config.yaml
dataset: "drum patterns on synthesised drum kits"
gain_aug_db: 6
n_mels: 64
input: "log_mel"
arch: "wavenet"
widths: [192]
init: "xavier_uniform"
residual_init: "none"
beta2: 0.99
grad_clip: 5.0
batch_size: 256
final_lr_fraction: 0.01
warmup_steps: 1120
Rows from block 2, named by matrix and row number. Rows with one number belong to one channel. Each number is 200 + 40 x the weight over its row's rms, rounded and kept within 0 to 999. All counts start at 0. After the name is the row's rms in percent of the matrix's.
# filt: filter width-5 conv, dilation 4 (model.blocks.2.filt.weight, 192x192x5), inputs 32-47, a 5 kernel for each
# gate: gate width-5 conv, dilation 4 (model.blocks.2.gate.weight, 192x192x5), inputs 32-47, a 5 kernel for each
filt.88,103,213,164,168,164,202,195,193,191,122,260,199,188,213,248,99,232,187,189,266,220,216,227,230,234,243,179,217,165,199,219,182,248,135,231,241,163,216,245,177,229,159,220,191,202,258,152,239,220,198,254,229,209,154,178,216,175,210,269,175,189,219,269,198,168,244,214,249,196,183,248,127,210,171,220,146,232,255,180,254,205
gate.88,096,126,177,188,175,167,143,170,178,201,112,240,184,196,247,253,238,160,235,222,222,177,220,160,126,237,166,229,225,221,216,208,239,231,198,200,189,203,220,230,200,131,229,214,145,200,214,247,248,294,240,236,243,251,285,203,158,186,184,209,183,216,203,225,202,195,195,291,266,159,207,188,295,192,217,262,213,190,179,156,239
filt.89,101,225,175,208,256,169,212,161,240,198,264,184,243,182,220,201,226,201,206,252,287,221,197,222,187,222,197,167,201,220,252,193,182,251,228,286,228,218,198,144,127,202,208,252,199,199,208,203,160,197,178,186,152,192,248,221,200,205,178,175,104,191,165,249,103,271,190,105,217,217,263,163,238,208,222,194,180,177,246,204,292
gate.89,098,190,193,176,216,163,196,199,121,199,122,150,184,255,197,233,182,272,237,257,250,298,307,277,249,248,222,211,209,238,203,201,194,230,211,204,244,200,156,213,141,254,215,214,224,184,262,124,184,241,191,221,176,247,294,257,230,232,183,216,139,183,230,178,171,219,196,162,225,226,220,181,137,238,184,179,214,241,232,206,267
filt.90,103,182,141,226,219,216,112,176,175,155,219,312,170,204,243,205,226,135,151,234,234,148,186,185,147,186,213,183,144,195,220,209,211,136,194,227,129,216,227,164,209,129,208,182,204,222,231,244,219,224,181,280,235,238,245,215,147,177,263,189,218,156,246,161,148,211,178,267,219,167,223,225,233,198,191,218,205,265,162,166,180
gate.90,102,219,156,209,225,154,163,180,154,165,189,211,228,249,229,145,206,275,232,270,216,155,213,226,189,215,207,229,150,235,207,189,227,177,280,229,199,179,174,140,188,160,99,109,146,161,231,139,87,173,215,226,193,161,255,244,223,166,236,149,188,174,226,187,171,237,168,174,127,226,262,164,147,147,169,154,191,300,219,224,258
filt.91,099,214,230,207,203,186,259,207,148,230,243,161,274,276,151,171,189,259,245,191,208,248,173,173,194,203,125,210,190,163,174,147,179,253,228,236,231,151,141,199,223,223,195,223,241,255,175,211,212,208,240,129,216,222,206,167,230,182,176,203,209,248,158,171,245,237,197,145,222,276,255,146,209,274,204,194,201,161,208,243,212
gate.91,104,162,179,184,214,204,145,217,155,208,221,237,124,193,165,185,190,140,197,241,240,205,228,177,219,193,222,198,188,259,220,226,178,220,233,217,202,317,208,204,226,205,244,195,217,155,243,221,199,227,230,200,139,199,206,239,211,315,206,187,232,165,239,188,176,237,198,228,193,285,208,291,221,216,187,157,224,206,180,198,155
filt.92,101,241,196,183,156,208,219,247,177,212,222,178,168,195,199,206,255,200,208,194,219,180,198,243,263,245,194,243,178,185,275,259,230,146,160,241,146,221,228,253,188,235,207,188,221,237,215,274,203,129,133,262,261,156,75,169,132,204,217,241,170,182,215,184,205,190,271,265,195,161,216,185,199,182,253,242,195,209,207,225,195
gate.92,098,169,223,192,216,206,222,220,219,203,227,221,92,192,197,167,264,147,198,205,218,192,265,172,207,163,251,159,219,213,173,248,173,181,210,127,185,240,229,202,270,142,235,201,202,220,194,169,264,236,230,242,196,198,198,192,171,245,241,204,311,243,248,173,162,156,254,266,173,200,112,190,187,197,237,161,239,217,189,190,136
filt.93,099,273,220,240,259,217,252,155,206,163,181,192,233,187,188,239,265,248,189,249,247,132,190,178,174,113,255,217,182,195,224,192,177,180,137,175,173,131,194,155,189,162,166,158,131,103,265,213,196,205,263,281,212,207,262,229,187,134,196,194,186,174,189,225,128,202,180,148,195,195,158,133,179,164,110,178,132,252,194,147,181
gate.93,100,279,187,249,233,141,222,192,224,220,161,191,196,152,231,255,185,180,199,262,215,189,212,232,127,197,244,138,227,219,210,228,169,236,235,235,200,242,180,180,146,210,187,227,130,147,261,237,184,259,199,285,188,178,282,237,214,258,192,200,158,182,245,188,223,257,254,190,253,219,240,202,183,167,135,208,160,167,191,175,275
filt.94,098,155,161,179,209,165,194,235,230,144,231,196,240,221,329,172,136,203,153,233,172,211,145,206,119,192,190,227,198,181,235,165,230,205,191,220,269,180,185,117,234,179,188,179,78,189,240,271,189,240,243,195,260,187,287,199,241,171,206,153,221,259,202,284,117,210,220,185,197,144,222,184,209,231,255,223,234,210,223,206,206
gate.94,099,232,275,209,221,196,212,242,122,261,134,147,138,267,147,249,171,169,210,160,194,205,165,131,191,196,216,234,166,245,156,156,185,148,192,149,238,255,188,256,198,259,214,166,226,148,226,213,223,199,123,153,225,186,153,150,226,190,220,218,185,211,253,131,243,217,218,240,157,201,179,204,127,213,164,183,167,177,165,184,206
filt.95,098,266,238,206,188,268,214,193,207,185,214,197,231,220,199,160,190,249,206,157,165,184,186,179,299,271,202,192,213,178,190,162,205,205,157,205,249,169,188,190,165,161,157,180,227,239,200,119,156,112,152,227,189,170,130,230,249,176,196,240,199,162,175,172,145,97,168,149,132,184,237,149,172,196,240,210,135,207,185,203,173
gate.95,100,184,199,219,206,170,241,206,219,166,261,171,196,160,204,151,204,183,202,166,105,245,185,182,200,160,174,150,258,189,176,193,162,270,212,216,187,198,130,194,240,217,188,230,179,240,202,230,250,222,252,192,221,251,176,203,208,237,163,213,220,191,144,131,140,270,207,166,225,236,229,158,194,212,207,211,183,184,180,161,212
filt.96,102,199,165,255,217,270,243,154,241,209,209,200,200,138,188,166,187,214,150,222,186,156,234,209,188,165,171,209,191,228,168,163,248,195,273,177,245,172,297,167,245,144,191,230,197,150,203,165,166,200,205,232,176,184,296,265,243,167,310,123,216,189,192,171,196,168,149,212,226,249,222,184,222,193,185,151,189,268,144,211,121
gate.96,098,274,201,216,267,242,163,261,165,154,167,234,174,229,266,255,228,216,203,272,264,171,186,248,219,183,202,244,145,221,225,184,208,89,163,210,149,195,173,146,140,164,201,109,164,149,189,200,199,182,189,229,213,154,247,266,179,186,217,199,173,116,196,185,105,184,176,194,157,156,173,195,179,165,213,182,191,246,208,178,210
filt.97,101,164,196,232,197,220,129,271,215,179,223,280,146,197,221,155,210,151,226,247,205,122,188,153,122,138,216,222,204,208,229,212,207,171,240,249,194,333,212,159,201,75,197,158,176,185,217,201,179,196,233,208,91,191,216,246,169,307,230,168,196,189,229,184,140,211,137,149,126,137,209,215,221,165,218,181,196,175,153,178,179
gate.97,098,234,236,234,258,236,271,185,270,193,224,167,194,132,246,235,241,186,183,236,257,154,246,180,152,134,268,108,209,161,189,274,143,203,173,192,196,203,193,157,162,201,151,181,119,144,304,230,215,194,265,318,247,203,234,271,159,221,188,192,172,223,131,239,153,166,232,229,248,193,158,221,235,187,172,207,228,180,214,153,181
filt.98,101,213,214,208,197,230,227,87,198,218,226,172,310,153,175,197,217,258,163,179,218,141,141,203,230,143,285,168,219,213,269,251,155,167,162,224,179,127,241,242,188,187,42,205,235,214,213,166,217,181,226,191,228,119,149,202,155,153,224,251,190,236,171,228,177,194,221,151,223,154,200,156,96,170,194,186,202,227,206,164,175
gate.98,100,192,204,214,192,169,228,230,171,78,213,138,184,163,248,150,200,194,190,185,154,178,178,227,161,222,207,189,202,149,216,266,189,231,157,216,245,270,206,214,269,264,242,207,114,233,256,236,156,184,178,213,186,154,204,134,181,256,172,216,240,249,217,248,172,250,231,147,246,193,210,233,173,166,148,201,252,162,264,187,243
filt.99,098,141,165,179,224,222,149,208,206,110,258,231,180,209,286,226,212,231,192,199,231,210,151,118,165,130,132,208,168,154,231,168,217,192,120,215,198,193,216,205,202,204,203,178,163,274,130,215,206,138,206,211,282,237,173,245,204,182,199,202,199,178,151,250,152,172,193,219,205,147,163,212,189,116,205,221,219,167,164,141,149
gate.99,099,219,185,233,123,172,147,242,178,136,137,236,148,174,225,220,245,242,210,173,205,210,225,235,203,230,234,298,197,196,171,207,239,151,142,147,168,215,217,247,210,160,208,174,186,194,191,204,231,225,222,246,228,251,222,242,212,185,225,241,235,146,322,222,251,197,182,245,214,163,207,233,188,154,215,235,211,314,212,273,215
filt.100,101,193,249,287,224,183,266,180,258,169,238,186,218,176,285,175,201,235,200,265,171,206,206,184,216,204,211,213,198,181,225,205,226,144,189,214,240,145,235,134,190,216,167,162,165,179,229,267,230,182,240,182,270,212,191,186,227,109,221,129,175,226,131,177,159,209,149,217,158,155,214,218,205,111,208,215,204,206,116,237,246
gate.100,103,200,167,207,175,227,219,170,207,175,200,167,192,135,151,215,128,88,126,78,203,216,193,209,203,176,250,136,279,147,243,235,160,245,128,146,231,270,201,309,189,272,237,285,237,177,189,174,231,183,150,183,139,203,137,211,216,270,216,282,182,244,213,213,207,170,223,212,239,207,182,203,189,222,169,144,195,175,183,146,131
filt.101,101,148,163,222,185,195,154,252,213,265,257,246,148,228,161,143,242,213,241,224,222,228,278,231,262,226,165,201,210,256,212,178,154,178,273,205,147,225,187,172,180,157,229,204,296,246,158,153,143,176,189,168,96,181,214,205,174,245,216,165,200,149,230,135,231,188,197,177,142,243,250,214,186,223,222,150,220,218,133,275,207
gate.101,100,232,131,178,244,249,220,122,204,195,237,218,322,206,248,207,217,237,210,197,218,163,146,264,221,177,214,133,224,207,265,190,155,192,208,249,182,153,203,184,172,200,85,236,202,208,223,166,123,143,217,257,213,115,218,236,180,155,169,195,141,182,203,231,152,210,231,149,184,212,258,190,189,213,221,177,135,214,223,111,171
filt.102,101,166,195,162,130,227,164,187,194,216,194,230,214,208,159,155,183,228,270,139,185,193,254,283,306,275,156,191,221,199,194,199,159,282,199,169,193,186,117,281,235,204,204,245,231,226,211,176,174,145,141,199,212,188,72,154,171,208,105,268,232,177,135,178,242,177,146,158,279,244,212,225,218,234,216,174,224,179,356,213,177
gate.102,098,161,181,153,130,132,173,126,163,138,201,158,189,154,181,176,185,161,205,217,257,263,232,216,271,185,226,162,241,160,219,209,146,236,140,212,216,206,159,217,196,223,165,182,147,188,161,155,207,210,255,155,181,235,231,254,179,223,138,207,200,278,216,210,167,187,263,253,304,277,250,207,190,174,187,226,324,238,276,219,249
filt.103,100,225,240,250,194,189,209,204,263,176,210,159,194,150,244,202,203,220,205,187,193,260,220,167,167,207,205,237,263,183,247,199,159,245,187,285,233,207,233,261,191,221,200,236,119,242,113,158,175,144,196,145,137,196,169,196,233,216,207,247,184,244,152,237,228,207,276,210,240,184,279,134,128,165,165,248,162,113,182,154,257
gate.103,100,199,235,178,147,212,267,209,296,215,204,150,251,193,265,223,162,232,207,237,197,235,180,222,208,211,132,207,237,149,203,178,235,225,194,239,256,165,193,154,175,264,241,208,165,229,239,253,268,168,222,155,246,202,199,211,266,192,211,178,180,258,158,252,264,248,194,179,245,189,213,221,282,261,226,290,213,187,241,250,248
filt.104,101,229,249,146,156,194,239,179,210,196,245,162,244,172,213,164,222,225,259,195,190,242,191,259,235,223,209,138,236,205,211,216,168,279,155,195,196,160,132,222,269,249,143,234,179,262,201,231,229,227,216,219,289,182,149,116,170,195,105,235,257,214,118,216,146,196,250,217,268,160,163,179,146,203,200,193,209,183,315,180,156
gate.104,096,247,256,297,216,259,206,168,181,224,144,153,174,242,168,202,174,213,257,185,223,229,215,143,214,216,228,193,241,181,206,203,166,222,200,221,239,200,180,203,165,210,165,140,205,178,177,193,271,163,179,208,222,337,248,243,223,172,184,176,152,239,238,145,295,211,247,216,181,222,246,155,77,161,127,152,202,199,127,210,206
filt.105,096,201,246,228,221,270,136,198,235,126,239,224,205,202,216,179,132,185,222,146,241,199,150,154,212,118,153,170,235,129,197,121,144,286,150,198,215,222,171,212,205,216,230,234,215,202,216,226,196,218,213,146,172,243,225,229,198,249,123,196,174,186,141,278,194,230,200,157,218,214,173,232,222,184,179,106,189,156,253,222,171
gate.105,101,204,172,216,220,208,191,168,201,157,218,252,212,205,248,179,334,255,190,233,232,142,229,171,168,231,213,198,200,179,265,241,213,147,152,240,149,169,265,200,205,146,153,150,170,246,191,171,218,186,251,283,229,179,198,222,161,164,292,216,220,210,238,217,140,173,179,174,134,82,174,168,177,148,209,197,208,243,158,151,200
filt.106,100,191,191,215,271,213,222,224,289,260,209,210,163,152,182,206,211,140,233,246,243,224,227,234,148,191,150,197,213,231,191,163,201,165,252,195,195,231,233,178,176,212,281,253,237,202,180,191,172,173,150,172,147,177,200,146,202,225,238,144,196,146,191,165,202,205,151,204,171,155,186,228,278,201,135,174,185,191,160,208,171
gate.106,101,267,175,239,314,227,216,158,158,305,173,186,175,236,148,212,186,157,189,225,251,142,233,222,145,190,284,195,231,277,196,272,197,169,198,198,216,230,229,270,212,238,199,201,246,167,243,204,223,238,148,217,144,160,207,145,199,216,249,251,187,204,241,155,179,192,198,214,167,148,127,245,210,281,179,149,165,212,144,85,189
filt.107,099,183,203,216,215,240,172,164,271,251,247,174,211,190,176,182,177,139,260,278,259,228,192,149,179,210,184,93,255,185,238,228,111,252,228,221,172,199,165,184,166,210,201,258,233,206,197,284,268,227,226,199,243,274,224,257,177,248,212,177,154,233,132,138,195,181,314,208,178,154,220,234,237,255,174,179,227,131,161,194,173
gate.107,098,200,133,225,174,206,181,253,221,193,212,228,123,195,180,146,215,163,225,200,162,195,285,240,224,210,260,224,210,242,192,226,201,181,262,130,172,276,223,197,278,214,233,220,238,179,254,201,179,185,252,246,178,172,206,235,194,248,222,175,269,188,309,220,264,219,208,275,186,268,222,300,218,196,215,169,216,248,177,229,163
filt.108,101,185,177,189,233,221,189,198,177,248,198,188,183,205,124,194,217,182,199,281,222,146,159,124,190,163,250,162,183,267,210,290,194,207,267,241,169,249,224,197,221,214,158,206,245,155,274,261,283,225,241,253,210,199,213,226,134,240,251,169,199,230,228,172,194,195,269,194,159,232,204,240,166,228,171,152,244,186,219,244,198
gate.108,098,171,198,229,258,140,148,210,141,184,189,218,127,234,202,185,227,230,230,268,213,290,328,283,214,270,220,203,167,226,174,160,180,126,187,167,154,177,144,135,181,222,237,174,168,164,214,149,148,197,177,157,174,225,260,190,214,199,195,163,182,100,233,108,163,238,178,235,182,205,214,222,135,152,144,159,173,212,107,166,271
filt.109,100,176,204,217,199,162,208,198,210,100,182,249,221,217,270,143,205,221,235,254,180,138,182,185,173,262,208,186,167,174,148,217,246,197,275,201,218,182,218,90,216,179,191,171,135,214,286,212,195,208,200,236,265,243,318,217,206,181,217,88,204,168,186,216,200,225,147,179,166,195,220,258,262,206,194,204,210,219,193,284,239
gate.109,099,180,169,162,181,158,133,210,115,187,163,228,136,194,152,184,181,181,171,174,122,177,199,245,261,234,129,190,173,236,161,195,231,149,223,141,188,205,203,204,257,210,251,189,253,191,164,190,156,202,185,234,223,182,193,189,199,185,223,198,284,150,211,188,199,172,183,256,200,304,221,215,219,199,218,199,183,240,216,238,161
filt.110,101,185,163,211,143,227,241,121,236,162,238,181,263,105,217,177,183,174,164,143,171,172,187,191,185,154,219,144,265,212,259,253,181,266,163,207,207,187,193,231,245,204,181,250,155,242,191,151,211,209,216,248,193,214,197,177,164,186,162,231,230,258,216,236,196,249,225,194,282,174,146,202,240,201,243,209,195,223,224,162,157
gate.110,097,281,253,189,188,131,219,159,82,188,117,143,203,243,206,242,201,224,195,233,199,188,173,180,121,161,224,193,138,282,144,189,215,131,228,148,224,190,181,194,216,240,127,96,173,131,215,163,193,271,222,203,256,209,251,254,205,158,201,184,221,216,264,230,227,253,206,230,197,167,127,161,115,168,166,198,187,215,213,196,244
filt.111,099,267,128,195,221,208,236,176,236,146,235,203,267,187,258,190,215,228,174,192,209,165,163,142,137,185,157,179,156,156,183,142,239,197,171,207,187,117,192,125,156,208,194,204,152,316,232,171,196,157,222,198,190,204,239,181,230,142,201,141,175,139,181,231,115,121,143,163,184,185,202,179,265,138,175,257,120,245,160,164,176
gate.111,100,237,226,212,181,176,254,257,268,204,200,141,184,180,271,222,147,189,195,207,174,202,167,180,159,167,186,217,228,190,208,122,226,229,226,229,286,190,212,166,157,258,201,211,141,171,180,182,217,189,222,78,123,162,204,227,298,186,223,184,171,143,179,229,232,160,125,125,200,178,222,236,247,204,232,253,141,231,201,195,245
filt.112,100,132,106,95,169,159,104,96,160,185,137,215,219,193,177,204,181,213,178,223,231,207,224,170,252,243,197,241,185,220,154,128,210,191,190,117,199,151,214,168,180,179,197,216,222,190,212,239,262,215,193,146,200,204,224,187,231,172,215,165,212,229,167,237,193,196,150,197,170,161,116,207,291,238,189,152,257,317,290,282,208
gate.112,099,221,199,165,153,177,218,134,151,178,195,220,223,200,191,165,251,169,189,258,178,160,174,211,232,244,253,175,168,286,192,219,158,136,230,169,170,222,222,185,275,161,150,152,182,196,200,206,225,270,143,210,223,211,217,118,174,219,232,186,271,226,244,187,177,293,173,215,170,212,206,201,207,225,268,171,188,172,211,207,168
filt.113,102,174,224,173,150,195,210,249,263,199,210,203,204,189,222,213,137,156,170,160,164,177,152,161,195,218,144,226,225,118,216,146,205,244,179,262,298,258,234,217,175,210,259,251,211,253,281,244,261,194,200,167,180,183,172,236,311,269,202,241,161,190,159,238,208,251,157,107,160,150,247,187,222,203,249,205,186,139,226,235,257
gate.113,099,177,202,158,217,227,153,247,100,270,189,210,165,238,128,187,206,210,200,196,206,231,180,222,203,233,162,256,152,251,226,162,210,186,220,235,176,228,190,251,152,194,200,155,257,221,199,193,151,207,174,158,180,156,177,220,203,186,185,245,165,144,236,163,219,186,183,195,194,219,259,189,121,193,160,226,155,186,202,153,228
filt.114,100,218,160,216,208,270,194,136,231,215,196,221,240,167,137,198,179,180,220,128,218,122,123,230,226,188,157,124,258,171,176,172,160,294,152,182,196,188,153,266,200,166,198,280,227,181,250,231,226,204,213,216,205,184,171,174,182,181,121,232,155,209,171,196,227,218,170,130,225,204,164,212,258,252,185,180,197,236,257,186,205
gate.114,102,152,197,150,208,147,211,128,172,229,158,167,297,196,168,237,125,219,203,158,217,164,127,159,173,180,158,152,221,187,204,165,208,275,200,203,263,183,144,228,184,207,149,192,181,176,197,153,199,175,217,149,231,242,208,192,255,201,121,209,176,209,132,179,228,141,161,123,224,203,170,228,244,249,148,202,162,148,243,186,159
filt.115,106,219,187,250,190,187,187,175,278,151,187,215,198,100,262,195,205,173,135,222,160,207,202,243,253,226,226,235,207,153,223,217,252,186,181,206,179,168,335,213,209,208,213,251,166,212,204,226,227,135,171,242,241,159,184,202,182,142,296,200,196,163,200,237,220,253,208,230,252,178,231,217,203,130,198,192,179,238,150,216,192
gate.115,100,203,66,122,191,228,188,135,193,191,224,198,257,173,162,177,212,182,131,162,225,166,169,240,154,144,222,214,202,204,267,184,215,159,232,237,230,203,309,226,225,187,174,248,223,194,205,250,184,202,253,202,188,108,228,283,227,207,323,226,224,243,205,235,220,193,222,213,202,231,248,178,281,278,225,195,185,239,204,213,149
filt.116,101,206,177,161,175,125,165,184,175,117,164,218,207,226,263,208,225,193,306,251,100,226,221,228,212,206,209,160,241,192,221,225,140,208,152,186,161,218,203,214,291,207,158,153,103,229,166,191,163,169,194,245,236,183,172,112,172,220,146,208,260,217,221,237,183,245,204,192,186,155,158,151,148,141,151,253,175,181,205,165,183
gate.116,103,233,204,207,217,240,247,201,141,185,164,148,176,240,199,193,221,169,212,223,227,233,230,206,191,223,251,147,117,193,135,293,178,165,213,173,170,190,162,138,139,256,161,153,170,164,224,198,197,162,138,188,194,200,221,209,155,230,200,139,146,198,208,180,233,195,288,265,188,225,216,212,164,194,153,103,250,185,226,239,217
filt.117,100,245,223,253,221,215,184,252,216,211,204,243,169,221,207,177,320,256,229,207,173,188,165,111,145,209,187,243,205,185,138,264,261,203,212,186,66,181,195,195,208,194,202,160,211,240,153,173,163,194,137,279,236,225,183,171,53,147,167,187,210,150,230,202,215,206,200,232,195,152,206,163,152,131,204,177,246,214,152,214,229
gate.117,097,317,244,217,177,249,279,167,201,205,194,110,244,241,196,172,194,216,237,176,135,182,136,151,189,200,221,174,228,193,150,236,193,231,191,135,204,185,193,240,233,282,189,219,197,220,244,186,188,172,187,238,208,197,214,226,195,194,168,217,266,188,238,245,274,172,267,230,210,216,196,176,185,230,195,196,188,194,237,255,182
filt.118,100,176,220,236,177,213,155,203,165,144,196,191,177,236,245,205,172,211,259,256,191,279,173,215,255,251,135,191,178,209,213,195,189,161,232,185,162,150,98,110,214,213,192,128,177,185,123,223,144,171,161,167,271,267,235,206,184,187,158,137,259,239,176,181,165,203,218,185,167,217,173,196,155,137,180,169,286,195,228,278,184
gate.118,098,208,271,207,209,163,171,205,156,147,178,196,203,266,218,241,184,266,250,229,198,282,214,215,229,192,175,234,174,190,142,146,217,190,186,128,234,195,153,166,273,257,177,119,126,183,186,200,161,179,269,158,222,211,207,162,246,175,162,172,307,157,219,202,207,219,175,207,192,233,139,213,162,138,147,168,150,180,199,198,152
filt.119,100,196,284,206,179,151,219,226,174,221,206,241,190,262,199,200,236,223,249,257,155,162,190,133,183,221,201,243,187,264,180,240,213,177,289,162,204,217,188,172,269,172,180,133,163,161,167,171,203,221,188,207,257,258,268,162,170,194,203,119,278,292,195,211,222,232,182,223,119,228,190,190,194,174,195,234,228,151,151,279,160
gate.119,099,133,125,151,181,129,169,111,134,176,124,207,263,215,251,273,196,178,170,202,201,208,161,253,186,192,233,152,192,267,193,250,127,156,211,180,181,242,187,198,216,172,93,212,175,171,175,158,143,234,187,232,202,151,231,192,169,242,238,203,224,270,232,195,233,207,281,169,209,225,204,150,131,191,203,207,247,190,215,196,194
filt.120,101,155,184,264,260,198,185,231,193,218,182,239,169,209,184,216,154,150,167,216,173,113,106,152,124,96,244,266,203,273,152,208,185,163,221,138,228,242,229,132,232,151,163,157,184,137,198,198,138,211,243,182,181,194,238,256,200,225,226,111,239,187,200,202,187,150,150,167,185,234,154,323,230,211,223,235,221,188,174,221,146
gate.120,101,226,176,172,197,229,234,86,170,169,240,173,286,157,215,170,253,226,118,181,242,166,175,271,170,182,179,149,190,171,180,197,196,177,176,205,186,160,246,236,198,197,149,268,215,227,193,187,206,183,141,256,255,182,194,189,161,140,234,224,193,232,163,249,218,180,233,228,289,214,242,125,166,234,215,169,224,221,223,192,184
filt.121,097,238,215,194,152,194,183,238,167,172,219,242,171,231,251,134,247,213,234,239,145,145,193,175,113,195,198,178,201,233,207,191,164,191,210,174,149,230,183,194,274,144,189,151,139,229,171,157,186,218,204,303,181,207,211,171,143,207,193,172,265,169,298,176,197,243,248,232,183,142,223,160,164,212,235,224,167,210,153,221,196
gate.121,101,188,220,204,176,236,188,183,131,218,250,212,191,220,164,162,176,211,156,141,225,214,239,183,262,285,129,203,140,150,233,132,227,140,152,198,234,152,210,266,234,209,227,168,284,285,189,156,222,202,201,147,165,192,93,149,241,139,234,263,242,192,219,156,241,176,174,264,256,247,255,203,223,205,238,270,175,246,156,253,198
filt.122,102,160,177,192,166,188,153,236,216,207,231,225,102,178,206,207,193,170,159,272,212,239,249,249,242,236,167,212,148,215,223,196,242,118,266,206,160,185,244,162,232,188,254,186,195,219,200,217,211,199,203,167,180,157,162,131,192,146,288,134,257,195,263,187,229,211,198,248,175,201,171,250,215,196,216,228,254,290,174,309,205
gate.122,103,244,186,194,259,219,208,225,160,269,160,211,185,219,80,184,244,212,160,150,196,156,161,182,175,170,216,224,153,246,156,191,248,138,240,235,225,197,241,229,173,223,212,198,283,198,207,173,212,203,195,201,187,190,198,211,231,160,270,217,169,202,277,153,234,203,174,246,188,264,267,205,182,225,215,200,144,239,125,205,242
filt.123,097,258,213,205,168,183,282,201,187,195,170,153,239,211,141,208,190,259,226,157,216,199,180,240,238,219,239,244,256,197,250,187,220,261,208,224,226,166,169,243,183,222,176,189,202,191,210,201,186,168,228,182,245,216,198,201,237,185,131,229,159,203,157,194,248,153,164,157,231,246,206,170,207,228,170,219,183,185,275,230,227
gate.123,101,232,248,233,218,227,109,181,205,144,209,313,215,230,275,206,231,202,207,188,207,132,182,192,173,221,222,222,263,233,260,225,203,214,154,176,147,238,191,204,212,113,215,164,185,192,223,252,167,211,163,277,227,235,200,178,180,235,180,228,201,171,166,239,159,179,186,213,205,107,167,237,197,196,234,211,184,131,183,114,171
filt.124,101,152,176,225,204,256,145,252,197,240,252,250,143,219,215,181,190,220,224,262,179,157,212,151,203,174,176,238,163,242,185,166,230,161,262,194,247,224,235,146,256,163,254,169,197,196,240,218,209,203,236,172,196,246,256,246,256,203,238,128,247,186,222,195,181,194,134,211,144,204,207,268,232,174,227,196,209,225,136,219,146
gate.124,100,200,198,199,204,263,223,176,155,177,235,215,225,213,167,166,233,247,160,171,200,147,194,219,236,199,204,278,165,225,180,203,280,175,206,172,216,147,235,194,240,193,222,176,264,226,166,158,158,167,188,214,196,210,162,180,205,122,215,189,259,214,218,244,213,173,140,210,251,258,206,162,206,173,226,177,173,227,202,221,149
filt.125,099,210,244,239,175,166,166,246,164,109,199,179,217,232,299,184,182,243,266,219,195,209,147,208,186,229,208,225,232,139,200,164,219,244,190,229,208,199,126,160,184,186,153,139,137,213,258,216,183,239,238,229,261,236,266,210,230,178,114,184,184,129,184,200,178,184,195,151,227,174,255,240,178,140,227,250,158,160,233,190,258
gate.125,101,191,132,212,180,247,232,181,240,177,202,212,213,153,210,169,186,209,106,155,173,188,213,209,172,164,171,226,192,156,204,147,219,174,162,189,219,168,275,223,164,187,192,231,181,157,216,232,219,169,195,177,160,141,182,255,269,172,279,230,147,165,158,213,180,200,129,177,188,151,203,245,281,219,238,183,155,246,160,189,193
filt.126,098,256,244,179,150,182,183,251,149,132,164,165,121,240,197,171,145,201,189,134,167,217,180,220,263,269,154,256,164,177,184,160,234,136,172,180,236,229,234,214,187,249,235,152,222,210,206,233,220,213,184,167,223,173,146,183,253,177,238,222,194,207,283,254,239,243,222,252,193,235,292,187,162,191,275,235,191,230,236,285,302
gate.126,100,213,207,160,194,254,275,162,164,193,208,134,259,184,150,163,183,268,160,146,226,167,197,190,222,201,186,194,125,173,202,221,241,178,195,216,245,107,219,227,157,202,97,143,175,203,217,223,269,164,225,180,284,233,165,198,214,122,240,215,181,242,119,171,204,150,237,240,224,209,222,197,210,192,193,181,196,188,171,201,191
filt.127,098,170,175,159,206,140,180,220,136,207,158,132,172,234,198,198,182,164,217,215,214,159,100,164,122,137,195,214,181,190,249,241,189,183,207,288,216,262,187,239,185,209,157,159,195,192,218,287,196,189,223,214,239,198,211,216,181,230,197,221,123,249,252,177,228,234,250,181,168,153,250,168,141,182,157,234,246,148,231,179,264
gate.127,098,207,155,153,193,157,185,185,190,198,121,247,191,207,194,273,242,204,175,206,179,201,223,194,209,158,244,165,153,202,156,274,232,161,190,166,149,172,217,210,197,266,245,187,219,178,188,183,244,185,271,184,178,198,168,190,131,155,224,205,225,210,264,226,233,155,200,248,214,216,155,244,155,169,181,260,275,338,224,218,185
filt.128,100,183,252,205,174,162,173,256,196,246,193,169,156,209,144,241,191,226,214,176,203,249,204,177,186,184,154,209,205,213,208,162,192,220,257,257,223,214,154,243,205,149,195,203,232,226,114,138,213,231,271,164,185,223,185,236,231,230,149,234,195,242,230,189,292,237,197,186,205,293,264,88,93,180,221,231,188,111,207,220,219
gate.128,099,189,131,218,238,215,149,115,216,192,206,268,298,151,239,222,206,247,182,256,236,207,151,243,153,178,180,192,234,201,222,146,197,212,172,213,186,154,231,199,189,183,161,264,147,169,157,196,229,222,168,185,215,203,249,206,191,167,234,186,165,222,188,206,174,257,194,200,293,214,231,215,226,218,136,173,174,244,186,141,169
filt.129,099,164,190,173,161,246,88,197,128,207,191,203,107,203,140,133,176,171,187,191,196,270,293,241,210,237,227,263,186,229,209,205,231,167,234,197,192,243,207,204,229,197,248,169,217,188,195,186,177,193,190,153,148,195,183,191,211,238,213,202,213,128,285,179,251,234,218,321,237,238,226,217,185,198,168,99,202,242,227,231,157
gate.129,098,123,207,164,237,199,223,247,226,226,216,172,164,148,153,197,128,179,186,164,215,225,167,199,116,162,268,258,242,185,205,227,259,243,166,241,267,221,217,278,194,250,287,239,200,223,245,278,217,233,190,138,256,187,192,181,264,222,162,252,155,232,168,267,218,222,207,250,248,175,168,265,231,200,128,186,223,153,266,140,218